A small multi-label audio tagger, trained from scratch.
Training: 9800 steps, batches of 128.
Data: trained on phrases spoken by 400 fixed synthetic voices, 39062 training examples.
Rows from block 3 of a small multi-label audio tagger, named by matrix and row number. Each number is 128 + 24 x the weight over its row's rms, rounded and kept within 0 to 255. All counts start at 0. Numbers have three digits each.
After each channel's rows are labels from the 100 clips, of 14976, where the channel reaches its highest value: "responds to" is what is common among them. Only what is clearly more common there than usual is listed. The data: phrases spoken by 400 fixed synthetic voices. In brackets: how many of the 100.
# conv: width-3 conv, stride 2 (model.blocks.3.conv.weight, 640x432x3, each kernel summed), inputs 261-347

conv.240:099136134136141106122138147128120128128159158140132148139141112174105134122130163126133110081102156100125141132124136121137175126124159145111134099164123206136119136108141123156142107136100068094110106108125169090088188149126117105139135135124152166091136128160
responds to: /g/ (37)

conv.469:145107142135115143126113138166125148130128113128096201125142109155114127125135111125101156107124120148134141136093116118125115138131106131124162105111114120146077109155078149137112128185119131167131156098131131147085125156158124093114128130151123155119099173121
responds to: /w/ (92); clipping (31)

conv.96:144064120150158111152155114095144182137113148147144086146141114107165131128145087156115119146135114138124102136171132138150129189115110089166186114134101171157122163108158170117081130167166139146139148121131072165149132111113054140128182144145179115113109138168
responds to: /ɹ/ (96); child-like voice (46)

conv.34:120155171107144162184157153138158091137157142107155185138106097145119153143139157148154111116138119122147192107102125157134136169141163143143137092132088140113162157130152157103141127135131142141137119138142108102128121100116133153142136126082091150140117128098
responds to: /aʊ/ (82)

conv.617:120130120098126143117113118187147171113127100127090122136161087148146068139129124105115091135146147116177138143129093155071143112135131096141097107151132156140137123092116095127117170125150129109144125131122156074160142131092128112100142140127118114113138145150
responds to: mains hum (99); clipping (32)

conv.40:094157075094134139102146156110096129095131138120117127104165200156120069140161194107111121147148101113083137162097114113137146107107156122158178135126174095151152121135137149157126135091128139076100145094143131122116111133088125144110132173160134151130118135112
responds to: /oʊ/ (75)

conv.495:101176105126068087095167146123114173148133123125099116176092099149124129135142114108139128111124122124115156123136100145131160109129098115119134093135113121189143166153121138153114138117117177151137122163105142119149137113153166129103137119159110100131138141129
responds to: /k/ (78); /ɔɪ/ (30)

conv.124:104138136129144122122107147125136124093131161136123094140112150137137147142135151106141157134115103121129156141108142148139108144179081107140152109095167124131150130113118122114146131133124124154157133138133110159130154125143144135144094132127138140145128145118
responds to: /b/ (69); child-like voice (54)

conv.76:146143107099128130131152135142127104108109167177113128112127154161117149138124130075155184147133116137125129121139131112166140159121144123160126119079152121103128148069108124121122166106126139130113101119143133181124140124124149111140106130159118143093152162126
responds to: /ð/ (36)

conv.361:118130169135109159122104113091142140167126152116114188119146139133120115128109133144147107137171096148133089135155168162127153184092114106092103123133163112116069133134140150163110108129130150114133163116118132123156187184158128086159165128097150117129115136159
responds to: /aɪ/ (66); child-like voice (51)

conv.534:122140104095131184109135122100153116146159148111109119101138153099068148105123123134103141089099109168141122145158136101097128126149114131131147101135074153108123099143124114118127131074125202140112130105144144107136132121122150139149123124129127124107086117110
responds to: /tʃ/ (62); /dʒ/ (53); /ʌ/ (35)

conv.551:123083130137163107104136164111142147071127129156109149156144102126127111150176143101108170095116101064122116114108106118097122097163122091142131127127115114129113129163134160124153159129116167158132139111122117156132186131162177101122126122164130108139131077124
responds to: /f/ (80)

conv.608:118111169136160155124148068083137114126137100125142141110140135236137133103129118113130136143113138152175131137147169103108138141143146130149124154151141158167110119139161133155134142149138138113132131132159108115138129115146121092121121142101110125108138140150
responds to: /g/ (74)

conv.202:184169151157156142147147136097117108185129153097103137117109149136138162097110132103106116090108154116125095173105126112129112187150095141110121149096065152163130129129092157134077147148102101121109159075157124120122104115128163173130156144165150153137126077129
responds to: /ɑ/ (67); child-like voice (51)

conv.385:104103100108146156107114130133091128135128121166185175090107103106142154147119143170150092160105110114151164111119113130126119162148128105125147102149145078138107122095102141102130122126137133101119128123141127098144121113116128134178119125117152136082113146143
responds to: /w/ (77)

conv.176:139146104176110111103129100118086102159134153111136110136144116113145150151130130132121101128149107132146141123130075086127163126115110133127126128171093135145084108088137162140133160140113133133100140123145116122126133090126129151094069128095106130170126105155
responds to: /ɹ/ (100); /i/ (89); /v/ (46); text has "very" (27)

conv.29:119133142150146118146132159151142116101137129182140133155146145079089131113139091127128163124077101098087126114125028099125153123193152143090133152118099136173106106111106134154097185136121117166160137103168133128136108106148138131139129112120128170149133116125
responds to: high voice (55)

conv.146:123089140112067161113149123151132109116102150124130125151133143139159140134118084135157107174103117136174113108132142173130087118113097125186152124142160134108125118112144115128148091086165127118135107142123148116140097161153090120167146132145142119090172158164
responds to: mains hum (45)

conv.619:094117119138146122104106143154090151158074116123168104145115098158104101136130109135115106104129134125124131125113111145170133166117086118137109096137119151093121137134125152141099125114128128096102157106123139130124123113156113192131140104100106112143134100121
responds to: /ɹ/ (99); /ɪ/ (74); child-like voice (56); /dʒ/ (30)

conv.131:114179142134122100074153153087138130151145134101113133141102120163115120117126134128103136128119110122079110147116185155112166112188127115101122130158090094080123152111129154140095121121115142118121113125136116071120128093155139141131151140114114117094113160146
responds to: /ɑ/ (71); /m/ (57); child-like voice (50)

conv.295:093102156131110114130149136109107203094128157147135077088097112178173161145176124156130158137124095139131123121124112137118189138127131155115092147174166099107086114157149144134098105108171126149098159122089110138124164133140142132117140108156143122133110140130
responds to: /b/ (64)

conv.93:113172095092147118143134181122097121131115158095111132116160169141111107141150142105125115122142131127127123118109165166154124150148166135135108116140133096159064141149147120111162129149106148201151149107105109116110130105107148144138144151129124079123115110089
responds to: /aʊ/ (54); child-like voice (49)

conv.23:120139121143097135186104133129105122132104144116138137101189156124146127118121123091127160104113142131097119124108113124171129106124130127140112105149175137159150103124149143119150108088114112153120131122111140153104109162094115137110094117135111134124157143163
responds to: high voice (60); /aʊ/ (39); /ʌ/ (33)

conv.607:165156164108128099098148158088096108091151108176135127147153071142151156168125120105104125168107130109141077126088136148108141130113102114161144128100164105140126094078180111132147191092112131115112167106100123147144114153105171119089076135107113132126154099104
responds to: /s/ (87); child-like voice (85)

conv.545:107068160115138133126153123111115118108157156142111125103123117153161140145111165106142111135155134179154121104143142125147111150154142130144144143132076208154130155150109152086132128098111120108122127103134121150155150115125100116167108102126143125131127107097
responds to: /g/ (40); muffled (low-pass) (28)

conv.334:160173155102121138107145181151137121133129107112116133097103133143118110080142118119114119159135115143140133146175106098134162101128136099074138138096164146140127111142112161113120153138121139142125118140150148132143111142121098141156124145103109170112139145126
responds to: /aɪ/ (69); child-like voice (50)

conv.268:107117139082135156105149144095112096136133123086141139126130107103168206130122146121105148133072124170143151146129138159177149154126115154101150178144110168076147129109135166157131152127115134133092199146126107175148175115095138168129108159092120153119100152116
responds to: /ð/ (76)

conv.48:176151143149132169094102133116157081136140131112104175094118156116165149143110148143143108123135149128144112116108129141107118115125101137108113147113121137144143120162098149164124122141122152121120112122154131092122110125117128160149120089171140138129088123143
responds to: /b/ (75); /ʊ/ (31)

conv.515:116113120131129140113184135125117173132113122131129105140151121138139161126131137132110109107119129142144112139095123112150118152142083103165137098125126112121156118106144118127117124121152173089108108151107098114126124132106091082143137161130151143147113122091
responds to: /ɑ/ (97)

conv.231:114141153130142106116161179151149089116128138139119097138092141189148147156093126104154102171133121130112123103117115077115146115091149179118171099160148124117155133092144132193130160105133152102114131141137132150110109181144149100102118142160156074087136124150
responds to: /g/ (37); thin (high-pass) (35)

conv.121:107111129122153140132132097129135158137133116118155106155131088200143085115146131093079141138117114109115150139088101109139135152167135103133104110150055133135152128143153108126141163109171097140128109109156151092134110086122122132124111160138161125151119158126
responds to: /k/ (100)

conv.501:123169115093141145125130127076168110104130129154148122120110175123166099097144122075147125119125110145118091142125119164159145123100178149158127129099101149137126115122133140096115182138132117150129178146133143097112140139112115095142126156120132169110121112088
responds to: /b/ (88); /ə/ (64); /ʌ/ (48); child-like voice (45)

conv.505:065144106127131144136116143105126156099151130157097158110132107116093116130142136134144139148105109155181136120099141137158112127109118124123121147135095188131153096118098143154144121111107131109143159152137119107104111084158140089121136084179091120155105142131
responds to: /ð/ (46); /v/ (43)

conv.307:096153112111136111105122112179154120111151129165122151142145121151097115084112151144130119101125166128118155144137137134142172129144159142136130101124154141128123138089111102141120133108126126106122118104103106133105114098139120121112146173165073109116116109113
responds to: /k/ (100)

conv.638:142139095063113085067124129106123124137117139154169107140072141131142108134126162108130121118144139176134093128096105133167075136162158134099120128107095124146123134191142131111137205158136129189154105118143118125113139134122086126131155114141096119159133140141
responds to: child-like voice (82); /eɪ/ (72)

conv.446:112121161122138152118111128115128144149119138127106125104152139121123146138131093127118134140160145098131172108136089099137147139115141117146098143133117082117123061102118129112129125103173125111128121135109174110174118201149099115094125151122118126195104144111
responds to: /tʃ/ (86); /ɝ/ (76); text has "teacher" (33); text has "picture" (30)

conv.140:101129166114148114149170142101106129144111102122137131133122121098156159150175102100135142098158171115138095121104115138112128133129144102114151130136136145121138152125131131113127112134135129133123135101055131126117111159133124136118119158143161182109108117120
responds to: /tʃ/ (50)

conv.345:067135157141118119115141114167129133129117147136112135153156121168146140114117137157134143123169106160140112095154178130124103107135141114140117119139117096095147130144141116117121147158092116142117147125154145113130109075151117124128166117116104126131147123112
responds to: /ɑ/ (93); /ə/ (61); /m/ (55); child-like voice (46)

conv.80:099118142141122097161130114083151130137146130146145166130120106130118103090078128144163148148166140145137123130122108150134122102112141114133119115127103139125115158137094097134128086133139119131103151131106125111109119149131129115117155116111104152087131105147
responds to: /s/ (90)

conv.605:120105145110142122166103143112137111132136107122133120091121125076136140119152160147122131122127140132165095084099101156105106152120120079114165168169153160132126154127125147089136161138155126133128117106138139122178155104121140083165123195138122146141107115135
responds to: /s/ (88); /eɪ/ (78); /ə/ (61); /ʃ/ (40)

conv.213:138142149130148113107133170137096093130126166100122150168095149136143099153144135147104103101115143102110143120145143111165145147144163099137085169125107073134147101114138068132167144118133129098115097123155106137140129160095138130091070154159099132171127138134
responds to: /tʃ/ (58)

conv.274:113145124146106210127127126109154136155130152136138135119135138152074156132140135147104127151155131116173118141121119135171163099138137108143132170137113143116130104177166125131204128147158091115162134102166132147108084140135124164120091151120134098142163163134
responds to: /oʊ/ (83)

conv.75:092195142117077111143110121136079117105152162133135090152114110111136148152110140186100138132136113133148099139098157121140113093139141104110129123156098199158139143130118125092137157169150108114123124121117134123119125121114136131090128121132121102112119119143
responds to: /ɹ/ (100); /ɪ/ (72); child-like voice (52); /dʒ/ (39)

conv.237:095125111138139165138116123124156101152112153117142147144112101095102159153176138091142103127130136112160123155100164169117110133130127121128135111149115136092136130103079153116101109151113129122141127105145129154110146125112177138111135092155117154111086112150
responds to: mains hum (30)

conv.518:134155109123104109123125153138131205140158123149151152135124085144141125121096110067109100124110131125142131076144123137128155170139108137120137115112118161121156118141167125144121116149139154118167096125163124124155133114120079100135112146144086075135135112139
responds to: /p/ (65); clipping (62); /ʌ/ (33)

conv.99:134097124145107131119139128116150095130147102095163142105191099112096104155083143126091117144126109146109132107134128121154124154151146153128121087135088141143143140135141102131136166174151160123165135117100129088135106112138099142113157115144094149102119093161
responds to: /k/ (75); /ɔɪ/ (26)

conv.87:120116129167117114157096099149163137128124148101163134135098098095131128152124129109149123096099120134148104150122147109120119156131094146140136100143140111111149152133118117188115091124155137129147087130145124102175109163127107100139180175116123114127121121117
responds to: child-like voice (67)

conv.572:120144127130156099164129102112107167145065115084133117106138123124114148122136176145082118155141167139154164109130131194128148109141147143166132164152152116145137129104119181099176149114089142126140161125100165171126085128169125090137131137135120151118115104060
responds to: high voice (78); /oʊ/ (76)

conv.547:151160153161125115112155076107109138085152148156096136119159134172154123156113111138116195149120119110126121196117201139134125145149154132130161129125106144121156112117092140094170139111120100091143143122115138088141113136138171131136116129118133079162110120138
responds to: /ə/ (95); /l/ (94)

conv.22:143156164089128165126138127094150137192139156128120103122124103135134119169134117117101155122133147161119105152093135125128154140131133151161139133112149128154151128136131140129149116156085111105097138089120122141119128154081105159097132167139150125098140137134
responds to: high voice (63)

conv.341:133122124079114179120141129084109116087166135156136106082164182137142096098135113150110105091141129141135140119078127122128163120096140128125147142142129142201148087156147119072180100104126125121115080098151133098112135121093145175122156137130135113101142138088
responds to: /oʊ/ (97); /z/ (44)

conv.260:128103160142169159116166131108129090098090099140139147163198120201129127093162146119130144142150126171123147128131134141138125097121131103118136120119095122094115133093143133128157153077120145146116130168127158131139194114121127122107104141118099156163091111139
responds to: /g/ (89); text has "girl" (30)

conv.305:176088139108148173135127152126122132109142140146149140145155083103137085122135146099122148151136123118118140130114158139151152094195111125109140166121119060113184144187185173125125127106176134164197137158102096142102100139114162156124141118128120155141112121139
responds to: /ð/ (45); /v/ (44)

conv.161:105151121157120105123201155146185119131117147097113100128118132155125152105110106131144124162139128167162150112124096146128148097105133109126098159128119126113093093141132144172112121103127124137180092140160097123099093098091127125101074100153145099093172132099
responds to: /oʊ/ (86); muffled (low-pass) (28)

conv.9:143129132146134149140133120135117145136144095124144127155165171140175158127110135101124122151078104143112136143110123142163111125161177147130152147131085164117131134148152162105138096137124131088156093149156125173134108095116122060145154144185143181128119148083
responds to: /ð/ (46); /v/ (43)

conv.36:119105181118139128108122126148100184148145149118125147125118140159101099107142101101137165108146156132114129113142129104128107126147144134135152080108138181110108132106140129095125110153163101117135147102169159143145165139051134119079122148167137127089129127110
responds to: /d/ (92)

conv.339:124148083129159115122093128089119115102087116137129114124137141154159132131105136104118141136156116104135097155127163121090107135115125231124107145194195160128142136121122137110175142094153139132156124103104108151116154140154129137164127106105135138088148138130
responds to: child-like voice (68); /dʒ/ (64); /ʌ/ (39)

conv.86:180133128115113166133154165093133129146117159109084168134080104111179108157106101178121115148141128162197150092106125116145163156094086136090120151093105129135142088148140102132112137135106181163136081115151145126151127115123130182121099172139116152100127126102
responds to: /ɛ/ (70); text has "slept" (27)

conv.182:134096172128164105163102127100138101132108106093144098153133130164091112149113095139124131161143105103120105132122150090162110135142102126121128101148112124131108148081138096089136139067111116126110130146162144101144130115127107139108129108107167134164163146124
responds to: /aʊ/ (85)

conv.212:102136161133120115139156135144102119177118112124156108117134106119123128116123164098114118114137133110125115114128119120142105145134083118124121170172149135130194121152127113119161169143117102092139143165096142114132163149133139102127141123085149108152103129094
responds to: /d/ (92); /b/ (72); /ɪ/ (71); /ɑ/ (65)

conv.524:130110142125137101120141125129120148069114147147112137137089104104197130135145106135107148144115133127132110142141088105113098145128107153156153142122118153099144073149162121119182162101149147141149138100100118088139132141139185098091135134093135107111092122117
responds to: /ə/ (76); child-like voice (55)

conv.271:150151162139122158128145164152142139112119106139155149116116172116143158117147127136089124113126134097168132128127151104119128177109160158111155160124128155132105128134133082144137167144113128130127176112072106139107117137099142082093136171139107136092117178058
responds to: /ɛ/ (69); child-like voice (46)

conv.434:112139144131149138109118137136133151114102134154113113092110154181172108062067129131144192124126107141129131129106120112130155114131162138142154155151151102132142127172173156124102142097113117107123103091124105175109110165138117124107084129142161144133138124119
responds to: /p/ (100); high voice (49); /ʌ/ (34)

conv.180:173148131105163102129160134122165170141067119145125137148145149143131168081081067131121122127122128113102120135150116159119127132132120119098141103119142075177091126141108131147102142123114085149102121134112127118153137106154157119144099166113110163104145134154
responds to: /w/ (89); high voice (53)

conv.42:139121143138147132105099139134168181130148120106128128107127126114130079127113154122134127134177083133171163110122140149133152153129120134167105160126084145220173149137141117116159138145088131083118130139140108127124143162149164123137140122125121111123125100081
responds to: /eɪ/ (73); low voice (62)

conv.405:107147120113169124116142088169107117095105101110100107126183161172176128164155151109146086140131126123153119144091080139141128141128114132149149092134174098125142136091106125110124152151140127100140125145117100127141130140120133149157186135078125170118130100185
responds to: /tʃ/ (60)

conv.356:109113113131152144107117131111120122127169115176128097168159094111129171137094115179135131112116175132074143096156105155143111169140126157121146127140169161109104133045121164143137181125113133116105159126151132075108173156128132144137124157144135100094139111158
responds to: /w/ (92); high voice (51)

conv.546:100104116147132123112116103211135107123132145111137143212113135131111127146120136154133131155118144112137116106140137149146129132138130165109132139123106111162157109136158138117115150166126094135174135112108123160109084136082135144089138088116125134146126130119
responds to: /w/ (67); child-like voice (59); /ʌ/ (33)

conv.303:079164102149178124171132134114136136121141122120141145039133115098095120140141161103125103114130149127121115142141142160163135146131132125092122198131150107149099148169138121123134153090135091135084147134160147140178125118120087148109120145095115121085130120142
responds to: /æ/ (64)

conv.497:144134123128130095149126150124126080104123106098087133094141124122135125096113145149144144156172157109133115103084124137133118128163137114119109154107156123169197085148096164094090149168120095123137111121125120162138126108135127140115121105154128116106130136124
responds to: /ð/ (65)

conv.491:127162123128135108129144152147121148114088116125146109094145105128113157157108075139118137157160069154133142120111066120136167101123187113136107126115135143177116091097088114115124107135137128086110143117104105105118105149142135148114166138140166138135147145120
responds to: high voice (50)

conv.464:108104111116076121125112113153109118106142099096137155135147112138104141130149110110144094124177108146079155160160161142124130140157160152149152120143132135119122144125137101129113143199162142133157154118157119094107124135148066139139179161121116095135161121079
responds to: /ɑ/ (74); breathy voice (56); clipping (30)

conv.447:109132179144150107077124138121152139123129116130125104121109159183170169149079134096077110117107135111126130107170148125095092134127147136144150089130124175153166140089132125079107132092124129161084142071099095121178148148152138171181134176150130123119141099108
responds to: /g/ (65); /ə/ (60); child-like voice (54)

conv.255:106151118155135113151140129101147120121156118110145166141165134103108103078084144168128123128199145157178116132123107107101091109155118122138168131117107090147118140108142125113119127127114143154125175116069157135158090138144153142130144093174127177126153152126
responds to: high voice (87)

conv.208:095131168139085129137089111144077124140130120099127173141110142148137101141149110159132138150142123126108083113150134105102121112154136173096145154127168118124109110142165166137157148095128151087102132117122137108126135149176103124150161137097136119169146101110
responds to: /aʊ/ (63); child-like voice (61)

conv.387:120135162126129118134139092124170162190127122122105154096108158101100150124113122121123195135077122114117139148160137054140098123152162182170076148128183101144151166107143106138174114119112124119134155159122159095124122090105121125069187119130133150075082136088
responds to: /ɑ/ (75); child-like voice (71); thin (high-pass) (36)

conv.57:106133116121134112121135125130112131124160102105130113147116122130095172107091108135159149094176148125150126090097075101131091134110145157119143133143119158109144113087147154147152111117130123158143120152172122124104142110192134113147143119144166101129119122108
responds to: /d/ (86)

conv.526:098116141154117145132112116135095122112123125141132155093117101110115145134098132157139138136140171156140135112163066129146104113141104147137132111161142151102162120075143094108135129100132107114118146172138122108071110116135140119081145173151062159105101120151
responds to: /k/ (75); child-like voice (46); /g/ (36)

conv.483:088107174119110171122140206138175131122095151157114126124131092144128128115090178202127135120177136105149129127107079126113115171101165112147127134122148100116150138167149167124106113174142164138123114110120124133093100137133129124109128115137141148115133109123
responds to: /ɛ/ (92); /ð/ (34); text has "weather" (26)

conv.452:105095130095103122152166116172166142159134148112142082133099146117137093141085129169109107135133101103136168155116140126114121113082127113131124129137133139150130143084157101112109095106117134114162080163124144114138123134115121109153092128126154140125172126146
responds to: mains hum (32)

conv.467:144116159090096144112125151114161104084177132153113113123063133113142103122149116211092109117106157118224107138156139170169139179149120119147128132162110119150144129143147121100162110168149120127117142114109110140104116115150128113144163124164104152135131094137
responds to: /eɪ/ (57); rough voice (54)

conv.587:099128135119118154139141094137102129135140156135125136125131152156119123125136142131132141111142113109133108148116170108107105137125147162132117103124122146139126116126110151166122118091158176074150133141127179132116110105114124118157172130127149108119126129133
responds to: /aʊ/ (66)

conv.173:082135099113143180123175107142120099128126130150108069134114127149170155111122136149137098134094152172125172102152104143122127140127116127105147139141120110138130140107128105134125152143152135145119137114093138109133147151116152132148133116168091120174112128127
responds to: /oʊ/ (69)

conv.336:115122126141122142101092155158116147137128124096116187107139111174147119132119116130149121137145146158097131137073156127120150090091159097133122106159150064149117130127115088104150185133151117108119124140066114090104132155148117101110151119133132150134056155124
responds to: /aɪ/ (58)

conv.575:119100142140124133142140143112129140099104122120141115126121118090116129137122122146140165155136127126107132137106154150109092120149144125143114136116112089114147112092120137172186139134129146175153122117115152122061165165171161074139137095108170142111128145104
responds to: high voice (54)

conv.471:090110126123138161110143132089165134146182126110141107118105112110139115153122158145149072122078132146161148123153163092153146123111143202147141147132123158123172161137131095097117133161094132129143130121118115119150119125120138134135117139134133121097114164116
responds to: /b/ (70)

conv.372:101133121159125112147128151096139136147163110131117161133130131123134097207187129074160115120124115129170137203099117167126117105116110123173107137104099118123119137107139140093106149150144123146106146123153116163146129135140126121124142146133153158117155116087
responds to: /f/ (61); /v/ (50)

conv.330:146115155131120108091130128153133137113158137107136137158113114100122078154098151116108162095147151148164070134141141135117143153153099153134142139134093201143153105151157163119118160150140112064127136164117095124119139132129139145172120130145154130150101130114
responds to: /d/ (95)

conv.108:119134147121158141146129114115170167155101094113130102148108145140098137166168139153120139145107160128138166112130137131135137156120129115158121112095144110143109130093064131141148127140129161158143130114166110174103138139157128136098174148130135161121166130084
responds to: /f/ (64)

conv.328:089116112106066137118105135150117094153172125093107137102130097123135141128112144112145102141160085100131151154107142118123182133128150119143165175108127064180120173096122132134108138084121161092138127106135118086147136165132086117131161173130123101117133173153
responds to: /oʊ/ (100)

conv.556:135121104136150137136149131111102135161142089099145158121191124132163097144120134118127165096116123135119130156109136129159160137101089114153098158096086080143150108126143111118094110122115097141124132128119125139098135142089138176092172175187075120138140132107
responds to: /s/ (85); high voice (61)

conv.207:121111146132116152117177099133128135113123093158107162178139132143106125124127110139109116137146162131125135105154082130111152128113135108110125166126160147113111090108153119112114142103131140102108131131123112135147105138138103150124180187160137106173144096100
responds to: /tʃ/ (42)

conv.318:111130126102124142137114141127126120150105164135138107129150113113076131084104131159159127111157133142129125172126126159166161146158132126090152118121115122134141160108135130090112116119171127118173138155103123165144108130178130133158137180121108084141147128133
responds to: /d/ (89)

conv.602:144112163151168172183118136105166137123125153121101142111162117095105101121132100167105144119117138125143140154167123124134126131117124089148131141128123165107175132174108145155133144148167149114135083091095126092115103055132151116119134122129097139135159127160
responds to: /aʊ/ (35)

conv.265:126127102105114111119138102182132134104121124107149081103135158172165092112179169190100127133162114118078137139140143109139120095140133138125116170123079163110087152133120159111132116154127107116139156127128120142189147103141090140145108116121088164127130143099
responds to: /b/ (63)

conv.5:140152134146131156114111164106081126141131105144164107130140117103121139115162122119100143112129104139139118179125127089169127112148122139109109106152130082090138098115158158154132136145171138122126160161148126182115106102161106167137129113106121119147144156110
responds to: /ɹ/ (89); /eɪ/ (63); /dʒ/ (37); text has "strange" (32)

conv.571:136080123153115156099129131169102142124118149091114094148085162144118114058103128210134163132140117128122104121122160149117165111168109102131148130113112165156134131166086084104138181133091090135121142158125101152157149110118115114151121143149120152122137122110
responds to: mains hum (37); muffled (low-pass) (33)

conv.238:123107141144169139195128103137059091092132101145164107141105143095135134121156133100116161145143122070141155150092116151163130142158143116148147133139092117086170094145084139105094099132117182165138108114176118113148128133116186096135147128117134105127108111109
responds to: /æ/ (83); child-like voice (52)

conv.359:131123109084134166107137110132134141174126100150144127132092113107092116156146132127101163106182169171191137122110104123126183090155157120120138157096156066143130103131107130132109149115117113179175103104142150138145123142106141113139161102132095117113129123135
responds to: /oʊ/ (69); low voice (55); /z/ (41); /j/ (31)

conv.160:118114121131144147113148157144133096127128134150118157118115171115095109138133144117117155141141130119130122162170168106112089099138126163113123182117093136102155094107119089148115111112118110111161113122112121144085103165097128069096130145137141118113147135133
responds to: /ɛ/ (70)

conv.27:131110133162118132118132148132167056125170116125143127139140120122131122083121153164150085112125133117142128105132111085173174142127140141124117094097125130108121100100139159111200168100158114136142119080115095158154131070134143101132104134136170129144157145094
responds to: /d/ (81); /b/ (63)

conv.11:092151148091126117147135154122121127135174125164102072170141127119110117115144143185094140085144128123152123137164142121166152126135129110145131183106137197106124163116161097096145109140177100122115104101117145160131143157111106135103144119165154131126150114162
responds to: /d/ (80); /ə/ (60); /g/ (40); text has "garden" (31)

conv.289:132114121172128145137164162102137126122132095152154144104094133155097104137127122190113144145096169121115110150113110119124089144141136172111113158149120100149120112139145121132150176107075155140130147081168121110111134121140167140131155127102131121123166129175
responds to: /w/ (64); /ʌ/ (53)

conv.357:106169132118113138123126119100109142147136142137126120106135116140113136125108139174111130118131118152179131104108147123140135095151110124142155097141107120134110116128172101091144122126127171110152110126095165080145115124157147156102144139163108107122164106122
responds to: /æ/ (63); /m/ (60); text has "lamp" (25)

conv.111:103101158164121102127106142082071140121143121154115141100119089139114111120110122112119142113140123144181122117121149112146129103117099073155102117125138145155123116082109157124120118086168119165116183167124103124144111127147070133162171145112124139101105126163
responds to: /ɑ/ (60)

conv.427:133120126123133118162124113103120122113141160131115112144127113092117171120083199176131164104139112161148149117152148099164131128111118101107142100100166105133107161171113142098133157125140172146134104053107148071124140144174149109199160165155119154120110146141
responds to: /ð/ (45); thin (high-pass) (30); muffled (low-pass) (28)